Weights of a small model that answers yes/no questions on an image's attributes.
Model: 6.74M parameters, encoder arch convformer, encoder norm layernorm, encoder patch size [4, 4], encoder depths [2, 3, 3], encoder widths [48, 96, 192], fusion encoder width 192, fusion encoder layers 8, fusion encoder norm layernorm, fusion encoder activation relu.
Training: muon at rate 0.018, 8700 steps, batches of 384.
Data: trained on simulated grey scan slices of phantoms with and without marks, 13.6 epochs.
Rows from block 4 of the image encoder of a small model that answers yes/no questions on an image's attributes, named by matrix and row number. Rows with one number belong to one neuron. Each number is 500 + 40 x the weight over its row's rms, rounded and kept within 0 to 999. All counts start at 0. Numbers have three digits each.
After each neuron's rows are labels from the 100 images, of 14848, where the neuron reaches its highest value: "peak on" is the class under the peak; "top examples" is what is common among them. Only what is clearly more common there than usual is listed. The data: simulated grey scan slices of phantoms with and without marks.
# fc1: MLP up (encoder.blocks.4.mlp.fc1.weight, 384x96), inputs 0-95
# fc2: MLP down (encoder.blocks.4.mlp.fc2.weight, 96x384, transposed), outputs 0-95

fc1.221:516475500446565531516538489473482547529562441415480512586466548513489492450484454526513429477486547539573582517548510519441526526447526525545497583494465541488468493506464442487491458490546464452496475451456473421502522503498594487527462511490498461472394516486513436467529540479513505529
fc2.221:511497525518478471454467490534550435496466567517478509448508477519437513517508519469531482462524453442511394446478518456549552553552482477536467521483503394458463461537462532580467577522531498458488521522611551494529546439494534503438489490469523567503521468557532520554478509524528544497
peak on: organ; lung or cavity
top examples: several spots

fc1.63:564486493518441498531477548523622570468476511537498500496527491436468495466504526450481466479528481459476511482570516494471503473527492565454517553470408423546447499509453474537481497529484548486529470452438464496540525523395511513478527483512552539453466448537471515544538588501578471527
fc2.63:557456520472437558507541500496583549421542479502500499520486435431487535483429546491467473497496511486517493502580495481468494505510487514471486588534524575528479596464503468528495463530459484490435548489540451542494512497505469442552471495517514601572438508468487463436528549509486433456
peak on: air
top examples: streaks; noisy

fc1.170:436440511550470475482467468500468457472507430478482532603537507561507528546464413500502522524454451507535523447455503509547504471448566527463438488543448482527563497538514495524551512538533510497489537475422553430479569488493522485471488503469589554539464430468553500504543532468467484562
fc2.170:444490526551512569502498434535570508438467558428500471481515575481514464506476499469542508546499403526524549528504553478498600525506528538600516515568538514552470444532478499506489495504506514488497471448511549478507500517477477457491451470444500471476439564512478434529529494472473386467
peak on: organ
top examples: dark spot

fc1.44:481489500602463464503457423535479538521489500469490505559515481546535552573517501508548487421524495443444497577492485484543459512508510570476540551489472538501436515578482492517539450505514469452472499504439530416550455487439567493484517453525522483552457509502487410489479511602464497478
fc2.44:571523513416518520478548495415505489577476494511397490493514487538510454466540488422497470504520461588545523519439499564491510526512505493500547514536448493526430518485469521458481442535492534455550460451510463547537482539523606507518435504443413544534493531515479519452513556491474535497
peak on: mark; lung or cavity
top examples: chest; dark spot

fc1.348:551509496474431489510524430493484490472471498569489488529433525459488495505573517507529475494493497492449505484521554502474549482500514505457518479492539552549552528433507541464471432590569555511538518557520445524501434528457476566439433453519475449509487524516445492616397486496517516539
fc2.348:561547525506548581467503542511480448464479451471462491514495444516515473482443498522534550523570478539499531518457503508488447519416461503483532572565474413508504533478453512476500544509531464451466489454466522529440543478507492488485591484456541478490527534490549461402600542428523546489
peak on: air
top examples: streaks

fc1.352:541531478469467535549477549489546523496476446498507509417491493523484464434563493458525492486488472522583503427489534495413529521515505496445508386506495539495533522489448537451512514538616525519506529501489507512489483600487521575533465505518445472481483508507474413407569487507529468482
fc2.352:525499511464472559502560530565478494484471516616478412499464500569498559486505471575430472465557546528460542517467447507557535445508520525440419500471505457522539498539535496528418531414472475496549515499492574477422488477479488520548475463532501474512509467540484488471464510528481428509
peak on: mark
top examples: ring

fc1.68:551505484517491484466447455484532534519534562484521497453519442509528438598538471490536547522478458463502566480456528473457481490560461520508499522480343486517507524489471493520517506525491466445503463515511547533500536538448427493513537476491555450537477556448498457595447536422522548521
fc2.68:419459586450541518478494485489521524477464471563567532540471522465524585491497490478473474515550492532520430519492448480492440527432474563529438511525537499543445534495556489487493424515513526540503500521460410503480527508580522462463490557536416468458469390526482526497503508530522490553
peak on: organ
top examples: dark spot

fc1.280:537532582484416532488455448543513522454529507566577588542510504486536503561457501422507486443494503515501482425543536520499475529519451468522523533449465565520546412508483514498485478468547534515435504458475506512505496505551526502566525456490416466539510506548466527433497435415482504506
fc2.280:506491518463517466534454546463571532422478529533436503450424533511475576453574483543448515544591504547519514552530505502561523491442492492511469463470503545429519456513531512450491506569445507505561522540488494542483447464448468434502492539469550477486494489535407476526484586498464512470
peak on: lung or cavity
top examples: several spots; chest

fc1.325:518481452537539437442429567489468568443525464496501501525542517468487443443458468506527507470518500573526508496499532469549462490458550488521464520537438536486559507448581520557516444458473468550501501473508543465458477483472513507487465553456551498476546566550536525497536545589413441440
fc2.325:484466459475505499472564559511555537496511473560556512462446439549532562572474458405440498415530497443468521437510509495466497404483510585518466529529431501509549539550490539520437543500482503481466546496532501546442557478431486503473471489475510516523548521474517514467572504544487524472
peak on: air
top examples: streaks

fc1.336:517416516521508526499506523528506507446522504543468545504532468524468494558515470535480462543542485498474566464471511420483557495594497515508515441459548460454567580491473499500513448464577529463518556447543456519492453543473499435444524472521465569510421479515464519526533394557464465500
fc2.336:499535447449540502514435474510478469532490467491464517480472484495446475460481504493525577546457571461478448507566433481477545604532541481594433474505469494508426467455532439521588522513498473499436531551492449594509485538502548520470507456507525506509554499520520512508507524413563492503
peak on: soft tissue
top examples: chest; streaks; low contrast

fc1.54:551504470541490509648456560464520487453520466445496474447549490533529472385562522422540488496498483489574487487559520491496491506538493505446531489533469504482518517474476480459455459529549492498489538468586523500453475542526540547518500507518414502480483547563492433477547485457522450453
fc2.54:529508436421483547465522493504472537462419495553447398473526537528521545496555494547491456451560492530485492491493457477510514478552537517592470475449488488545594461520507526466503565461439478506542548519513545473397519484461482450575503522545481526447550513517459469504446530531504491527
peak on: mark
top examples: ring

fc1.242:542515460489428437574501544526588462452526576481489487479443442576506470503496515480482435464515511467507522477526492490486487509481468559531491461447492491433491490584528503494460449421456561518494487520504463512578473492461504580529470525516520495559480527499522624551466502560460469522
fc2.242:484481470454545548488539509483532521519485484512527508521539464423510504442547475504524446483455539530495483582541400528450574509439507522473511505493431540461500486427469501513479592610507505503534510575491505540553526452482468530474556489450504479461579505463494502448567515478501489412
peak on: soft tissue; bone
top examples: side: left half; crack in bone; belly

fc1.0:533499526476468509483476436481455418570450504488576533549501417460458533516432554522514409500456493538511470531475429513510439535521483499487572525492567450436510505462466491515504488502511492545581543550524579424526524509487538473517519508521537417508525489564545487526546449499464464503
fc2.0:514495430507547501476549504555442574555470482444454482428454454498464428548477512478521542467517520524547546483525520420485493516526519536521492524480495506488438501502500480502559539507487423627499467478442475507502493546452557535496498487426416509520506459512530551480518465534590467562
peak on: lung or cavity
top examples: bright spot

fc1.47:496548481476492546473500518524588434516587540538453546424545449428525475492501457470502519461563457433492489522500492423513465448482509494453527506487518477513491539485525580466514563513504538477531502474588572484489432573428457452504463486491512554516525520520471502552507514517404463524
fc2.47:468480548516451485509542519482480552556493413514490436620483441449533523463540496563548487440461517590496508500548450513467500519497507537522501487504429540511501497556471515522492460459441470526435489614462480505554551510539495547523473491523534510481444474465515517461443462494534575460
peak on: organ; soft tissue
top examples: belly; crack in bone

fc1.17:498556552537534465470484527410558483505462495553448567546522454517509532421409476448473476512451484478506573525492545477553498492443411608486515488510482460523502527507476497474523528572449497465471496543415492455543489586550489464499481557556517542509498473533518468486458509528519510490
fc2.17:519487487458520494528488460494483555545491470521562557504462477467495463496562461498496533493442573495422440525486458518527573424439512414480473555546461564499565493490519444574492522495507431486503561503420511536473448513530521506458476516475543425549568512439508512519563510432528502510
peak on: lung or cavity
top examples: dark spot; chest

fc1.219:469482529465524447506456539473553504510469469611467464619512530459437453547460519505476548463433514495508487460492478468522509456561465512486499556525497535528507492466479457426515531493527505587506446455501571529482558550499436478512519486509522481564469518530466429527547566508413492471
fc2.219:550514428541533434433526503515445442466469438495508556463499501464485500473488520520500440479514464489394489434485540460504568494507455447474565521551578475510523502593526448460492464524524483513491503549450486517467507497536491532603522537529566514550507541529487477563421555498526486512
peak on: soft tissue
top examples: belly; streaks

fc1.275:558427524484405524422468485534526497474506595519511540505463509582499467554534522420472495567476504474520513491395508527539503537485485466557530518475494474490536473569509484471423492499492496400583523512493510558528549572429480489505480468491509473468504531502545500483473505516525463431
fc2.275:479484425530500480519562490510476430505497561484462461476550452491475521522501481499513436550512546517438458483570506495491482496555460540476435519538557513520498491587504535501499542458536502471466546504500437453568535486520455551471470608544502454486459485511464461460565460560456612460
peak on: lung or cavity
top examples: ring

fc1.252:481513492516506505565496486531469498499402457430545492547516545427517471460506487464531513506467472445490565512494489469497516567534520454388513533461461475579554493401493507548475505598507528559490490448469537471531516547494503457560491490523531471530422468468513526497523550590498465513
fc2.252:470541527426564585529578465490480470459559545547498469536436550523479458539509504573426535478467482492519449501467544545513515462479452517473496458535485490485467457553507462421465509414502479465530439459561547537503510465550493432523485566469548482466558507462527486544528531444521524474
peak on: air
top examples: noisy

fc1.346:497499485558525471494438520581423510458432501506533546579519517484473494480530437508511454468489503479569468514495528514413577454483483503467464533534473502525533553585469507476499520501537578462542480490516522454533519502541603532463440440534453486468413522455547455488445524535469500516
fc2.346:463487522470502507521493546449502468478518565527599461509563541477486551430387499478483444485486440525511525579528473535497525479486469528525484409483504511528570473442549553521543492484524530509533451482584508477537514474522433412467489467554517524477499468473556483540474444510476466428
peak on: lung or cavity
top examples: several spots; chest; bright spot

fc1.99:565608518479475468495473521486498496573429522404476493591495521459471443525531453460473492463479524544508501547538492489493424459566576507555467499452419479496484439574488548493522496558487479469440559474528519506466470493492485520484502529543576473572572505494497475472467502489481513468
fc2.99:469462522532513584401542552543497444468522442492485493480467504500460519482537517514471480573536463471535558461463515478502472520477492428581554485558569559555428539459500452456528507433431556495471533495474499568440532485522523448549529504503516449445489473488464481560530524481550525469
peak on: lung or cavity
top examples: chest

fc1.176:493461540546455504482519409475471517522417423529505490493489524503508506520499489540427470463500444485495557509536466581433526512549493483506536568533422442548513538539507468499454479539528530455470461506516516489528536539506432571394568472500491513543473479568491535469424549502504560467
fc2.176:511518463493511461502484505551494557407536537521543573540495528478469510559497498418537465503563564460544447569496511412530557462518488484459473428489507461461497546487459470522503514529507446499515523482530494526441452400469509406501476566494564515479516559475527501505527519463479492593
peak on: air
top examples: streaks; noisy

fc1.334:505519451535487487478522453494520512465522457486485485520526451492547589495451503507524495455504430468572559515483517561499432527528465452477516417523470469493550541426388570466471491519547535517471525517527405557539521447516515536479518536538455494563436486513412534562509519522512495526
fc2.334:495501464471569467544428526504468545490525509481532484463502444524515519516527452549468457521463521504451464515493512507475489513433487571524481571534480458529506539535474499495609514441503549448517525402530503455484453461515545511481565473531455511435603565562527426467429470496512528534
peak on: air
top examples: noisy

fc1.195:568498526522441464516485553476499573507450431488475477452507488544487471462519513502582488505466451500584497517530528562524511504463556555462572530525505483485434517476520441527408471403492540451589546494479471498515530520492530497427488487506540410525512570496534483482419520489479494535
fc2.195:499534488505547494461489500467468517547551534540449503565448545541479474537504542490502486447476508439454466520521508509571509556460480462537446551469468492470419558436489451511533473456466445514559523469488515512413496485499454581537553525496454570547524491484520548433489531478560391543
peak on: lung or cavity; organ
top examples: bright spot

fc1.292:539430445433474445423521452511489481532571483520480518439453540516480501543478495500495488479496432489512522546506518517452447470511499592478439471539481493531506513576573516433416474517517452526524469469466535544500493490517555515451590547495551544521554501542417474523581537489524521496
fc2.292:445449486518497540521595497541521419521487544480495508472505596538523477464481534522496498446513497423537521481561471474540479479554497503499570477444448474468551484610480544397486550458484462464510453472551492469455515527465449468500532513552489461463488549589526510554459484489502473513
peak on: air
top examples: streaks; low contrast

fc1.70:391544503525480537503474396457512517481464503528539507587506456513491536511518461561530456517487500513523536557562538510553475505428438518512472441485461518487443506611504475504466427485516553519514534486481551449534541442493589538471497497427470499524459527479497465539460511535501536449
fc2.70:502515533507498493512459434477613490490525564495412459463468455458506478494507467487476537526481479507493448511481498521571566473463492519447552476509422561462549551545461550522492512518444471497502442567478470504528497419537457497513494497578560498572468465491494565495506535510406576492
peak on: lung or cavity; mark
top examples: dark spot; chest; side: left half

fc1.58:565424519536514504467520513533493505568500501548534515537466575489433494595477506461458502501505496451483517490491494489542489455569450590506550460532527406487489571473470465464489435530473486445514553469577443482467480468500477502474546577466453521583473500436521492515525506538461493442
fc2.58:509507518527516442522515501447479536513498475493468453478514472496520406564463507464579536423513485467513503473472495492465482572534595474547452496406518486473454514434571477510511522498517514479527474448542573550493471573508500494484464446522489482467542564520476551508543537467602502408
peak on: organ
top examples: bright spot

fc1.107:526429540487474449518460564546505504557531490539524476517474551515488445492532445502514452495493484494452534583518538479498592420497508545458536520442372494457540527569498528508500446536542533480506429514526520515543506555600496525503445491521483452438511463469527493473469510456454503446
fc2.107:446492512515545498515481451470558477446428546497557555535448535515549467496499469525478457440548484464537484513498487479478472498483475425475426500482521568480535446482513608512536542516508559500514468494503497495539489476403427451526520487515472482517485478502429480617509530575556548551
peak on: organ; lung or cavity
top examples: several spots

fc1.213:461496559468479408475475465529569492467494518477488463525515516465547467529487526512497547518488564524560510497569465524459467574556544556506479481541562526546490440451529481481502511564552480488496506427480563476511518524393453504536439480436458502499587480481515444471484551500451418483
fc2.213:488479443559541526471604531504543460498407498487466470501432578512508510464481533490574484432487550466439575500525534497543487564424409468551536439481516456501482498474510498489527494487488571504505523502565463548517427485501457513482484495514480495536446544479511495516437504470572571505
peak on: organ
top examples: crack in bone

fc1.187:583508482474530471509483523544434513526543548462505487473510511527508482497458482565565498403563515482476416549546451485529579453551477505493522485472492460575560486520430532457455503515546501477556460525460473470610485446509489425526500528535445495447487534555546482481501468469452525507
fc2.187:457486506494487471465469489529560434547441546510507508533577446495513518491510440429482442535420518570529478471533462455471528531508528561500496492520480593459506504445609543551559527521446496418476473505576495562508510445477527540492516476468470509472496460508448459521481521566453533536
peak on: lung or cavity; organ
top examples: several spots; side: left half; belly

fc1.306:510450513516447483464500593456487470433442505494498432519540474455482503529596515448543603457422466480479472574572522474545510469449533490549573516505465506502498574450497496463476439518504543429484528562523504548525468515474527510507545493468569487477532544483447510484512448503491462542
fc2.306:491564548543444476524569518490532452467483457436596488445461488511502437460467519440529523518435519536471563465480501495499576558503515505492498526563453498464496500465457482516566527453509482466514544502460421483540565504511514528464554514426502486534557557439512501540453465461522589448
peak on: organ
top examples: ring; side: left half

fc1.205:552485492479504435489471514525508540516540419535458494469542438606484455456487447503507473524534546491499489479536501476451465436451517487522549461521459430497507482478504401512465511482553461479416463463507569536562484480547518469561479527564573530512517549483604493489535547472507509547
fc2.205:549516535472509554475524485511487444476502542503449569468541516420495469510480512531469539496489437471516478565482487520499481577508421565433418549577482533516502496557496591456492526447496527514559499560527394478456550481494521500521507523454470445494466427554440502489445521488530480523
peak on: soft tissue
top examples: belly

fc1.330:553492534485458455477536451446618509583536521498512550475523586467473488471480479544441463511500433548502449522491497486503535484560547536484525520504456479482573460413562511577501523546483457484469421473518497548493484487471487484407515501494492483535472453450499494534553465536481486579
fc2.330:492506472539439538511490461513524511475523487512550531532501542482483507509495430513472538585493506532574518494459469562452416484495517471505484435540474498489559525524498600486509437482430500550427465564579491449429540461437496571503545517580522572463457455522502504509505432501478521490
peak on: mark
top examples: dark spot; side: left half

fc1.127:495466399501496493495469569568471498547473563555469497509525439521486538460475594509561547558498509485568505422417485479474483454530478518471468514436567525455590484545520547522472533509513465514504570440470543477559460541431491516514516518505468486524487524500524455469444465497512497433
fc2.127:507519559499494465555548472530484481495553492439523523484525502490535467506529494528504512518500549509458550461495476488470537537400448564527491482520400486504483522533461497525516516517549474444475483457529395599562537457493474435551539524549461446529503479436392558440537504521492508468
peak on: mark; lung or cavity
top examples: ring; side: right half

fc1.220:519492498431524531490431479485464515447494467574506457516571586546477472481560518462486538471434516527456537484554541493442554455475509492520545482467467478549537479492458478557403518549601497486472547517500476507478487533461426499489411468487576492506571478500549492437550504509516530501
fc2.220:495471531540525465514466508543428459514522567505502568520484489460472444507531528588518476557604433491520470569473512482517474436469466583433449569527508473493523564517516467507482470517468519494548469457503456454518480451536544471563459442495468560564455473544459450491526553481458521505
peak on: organ; bone
top examples: limb; several spots

fc1.23:538483509581466455473486480484533562565569474428492569481527524483491504565444544450467505545507495479563475515539473496517494453529473483473512562487528494488444434470474508458445516503445487488561451552541418512541484526579514489491474474456500500473484521494538598559490534535471380488
fc2.23:473518478391493566521461457559536507515518543519491519489511496500426497425515487469488478451438518494466535501512501469512496502509527560459548405517458515484541512473428467502511459509462542547458439516526588466502529475439457529532542525509594432522536419514554562510447468539517556509
peak on: organ
top examples: bright spot; head

fc1.349:453494468446521584486538508429508562522439437512499468508520541494515470492451575500529566528486457490551446509574493486507576444536497452533498512548472488526578461534459552554419436512480543502504488528559449461503514500498547463423479502430523477476499482482551563434501560457490496495
fc2.349:459506482494499425512419575481526560552551526467532562526459481507510477442512435532478498534503593492576466458519433494510420535575490512471537473480463519467568487537475463586499512458481498527512497493494502452552500462485473491527484460490448527582533474472561526467409529573498498510
peak on: air
top examples: noisy

fc1.4:499476502503461449559457421504438551537478487503538557498498498472497503495408520484454430537503502567486492576466456491469464562512444544519456539546571555432539507449466501524526467504447526510538479605540480459482509522536480510531545547522542491453503522473549409504552489525503420481
fc2.4:528493458491477523541444494501486545567476476489442470497510463541508522586577549512484506465487497557513434479453565511480439564448521579548530479475535516432454461467509451523513552469513554447483504533466454441504474537507556528563432449463528512583465506429528555513555506446486491478
peak on: lung or cavity; mark
top examples: bright spot

fc1.256:523484439541507470429465506512509567418547475487537561506510490411458481506451476451542529440467505544511569517424607473527525503503504494502486465505491501534597472446524552435542460461515497560503502525494526523509470450440522475497495491493510458492544497613544477516503529535429524463
fc2.256:472443448496443538518532536535484529550451535509523555471504458521524559518472453442441486490528565460435478472558468523542459406554493523526395510514510521543556560521433551518466413503485509514514528479533491508501523489540438546470499477477480388582482479503505521539516498511537495462
peak on: air
top examples: streaks

fc1.359:440438446436463542551482542509529463461518469423492462523448518502446575506489441545565522487532448458556508549446476525518509544536446472495471527533494458486474543549525446520494526508500476524482462505549536477515502484546596542499490511473534493507415470509542493520444619514514417532
fc2.359:529538565528498511458461447476550536518470575497535479471450526441536483520489492499527442479558546512529387449529502492548491457514537516519396533474489509559455446521464514481474508472543511451520461480539502522548531524466445528506465472537498506541555541431507483559538420550431586520
peak on: organ
top examples: bright spot

fc1.355:453467436553498522481462509495445495566496520533433468473460537497508526462523504513505550497484536541551509461475528464493468497525492483476445540474462487411538523453488555485435578522543464519500593491538591518594482549487515517419526551505463551545477474428516448444440507512526532443
fc2.355:481504563524524409480506491538546461459527498497557471500498507509414494447495514440527537525505550523448465474458474487482555561496454525491535596517559470446447514533465593563528430462518523491448555459405472559506490514484507535514536465495547435490490497482519610492466505483506517505
peak on: organ; mark
top examples: ring

fc1.74:529443463550506467492475535502489527486533438587508571418535439463491421488576510484489520459458474494554527474557489549457413490438509555585527469561481506558481531526475509478495449460526458458505467530544561510516507514435519489475533500585528583478492458487508440463524507512500469500
fc2.74:513546450497509476451535533539484516480505473533505529479544533513472584462416556558433508520513480523502433521503495440561490556605455547473460521467519474490478491493459603481511483463429509509529504515472503506505523443572504542504399484442515535516452470575434501506447475475531546468
peak on: mark
top examples: ring; side: left half

fc1.104:461537483493489465512497520466515501463439552483519534455469512534521513523492424500521448498562486543532447561507445475477570498524518579442509521569507524526461533531474547433505411515546497516501484452527551460487539413471590483529549511430476547480449503438551482524413492569513463486
fc2.104:526528515560508503458497514527470532502484437493433508534500499527501408534410593508549517467475471488538564499507561504515439568536523494480522504476483452429433542487456445524502485510459546556516436505498454473524479622504583521488511538518464549509565514505515471516503436518485439452
peak on: mark
top examples: bright spot

fc1.224:539487543514524455550464501564461475512572530507509518476491465487473511527498499495499487473527541475462503502546435539478459486491491471526511475484466507414591440501532506552469524508519522534558412525558450436520428459519541507596453523522523491452453580438568476557526441484491489406
fc2.224:522430491453529450563482505584481558455433509462514496542506564602485507465478559485550522478554498522500528511433515488523486450508413502488572515481457516525551498494580496458495564512542544506487456401456492507524462499461462451505460549461526489444448474540530516554515500457560480480
peak on: lung or cavity
top examples: several spots; chest

fc1.370:490509487480455471563498455447510567476600467513461474513472516495457440461503554511401528544495526536490480467565487533491534539520487578460442466527500456510449494494483573480555467497535480531515537562522499498575514530514543468538450478523442493521430567461404513441550465468470492546
fc2.370:528511502485542442463465494531560457477519486499523541462500443537487532493471495541553531504507473414511477539442485504546491476442477547515498544511569509473551446448510529545532535524522532493471537479425520521459453505384450508468462574529568502509573437472562471547561573465500465435
peak on: organ; mark
top examples: ring; dark spot

fc1.240:435535509512510465491513487394523508464447539532508553507582493486527481481446439568488465520447518508494544524504535491625502555466468512486463433451489478550443487511552539509475520565544459502423529506536495457518548454462579530516476558505467510500415560490519487529448470501522484459
fc2.240:540421445481535445498488521445600467489574477497448485484479559528499492505521546421411518598540491462459522504482488527492471519498473454473479523523526455473485526508518483498565473546524472535507471563545411518488447540542468481459519555510535447526566507508457548461550498442494572463
peak on: lung or cavity
top examples: dark spot

fc1.203:506444546537568468475526418477517524514486450487532544499609562531516556545487481467540465463475442436492545439474515434507443457496591569528522505487513426458484478547483466498457456564531482491514493437509522506530483448552517497482532481556459562492502557512481493470529448489523583488
fc2.203:516493424511544544483445431493515520508551518498553420542483560559508460485478497545542470435490583485466507443516441445496494496518423504476500504496522512506512516512518477491577551549450556554512512475519533463488460458483574399513447483569545429539455546491523546464549466492540476462
peak on: air
top examples: streaks; low contrast; limb; several spots

fc1.311:457549533502439453574557526532538495549384493555475501384483536497433598534481481555453525511433410497522475517450511540523499498517447522494497546480497490471534472515477516538500552482420541501546518513474502521441473460463529497536475499491518529524446491495475451534547571543479514512
fc2.311:499432523507452423466440523524474502440495503485542469533512468470515532500448513485539492430471506534497504459524573546478547506433574519525472561503477558483526544539566431468441458582491555525510394505468482537485451467579502458536507599520491459485496455532469484531514525535532497463
peak on: organ; mark
top examples: dark spot; head

fc1.151:536515460555512470432472515482492507430544518536523546490608529496554471496563430519505544476521444555444503447495520467530505483506431509458390508482439509522536524417545461540488482502505442535511484512522527520499525590506497477514462493460544472465511526482522554454500514548493378523
fc2.151:454506522538505480487528417528579436526492481513462505497514441508485483584510503467464507430530498488530505553505518498487504511469455607463469544499481603493465469560500474449467552479531573466464508503469519467504532515477536500466410566530487478585527389528453504526511454513469524553
peak on: air
top examples: low contrast; streaks; noisy

fc1.38:458487462483507446516478430533471539455421471429529433487509506433469479572521539552527486458467472476562545507542538516472467494505495533468513498486562512503474526409457523523493540594439447498524521485602515481517497503550471494528553494580573520531468503488542533425542492512474437535
fc2.38:509428466549486530490508468462479446448500545458489473490453505486564483485530508519449556543566624497533497521478442540537526482479464467515477455527505522428451510466565481509527483495436480508504475439469484574485509504532479456561506488542501449522532458634440464563529522455508550521
peak on: organ
top examples: limb; noisy; none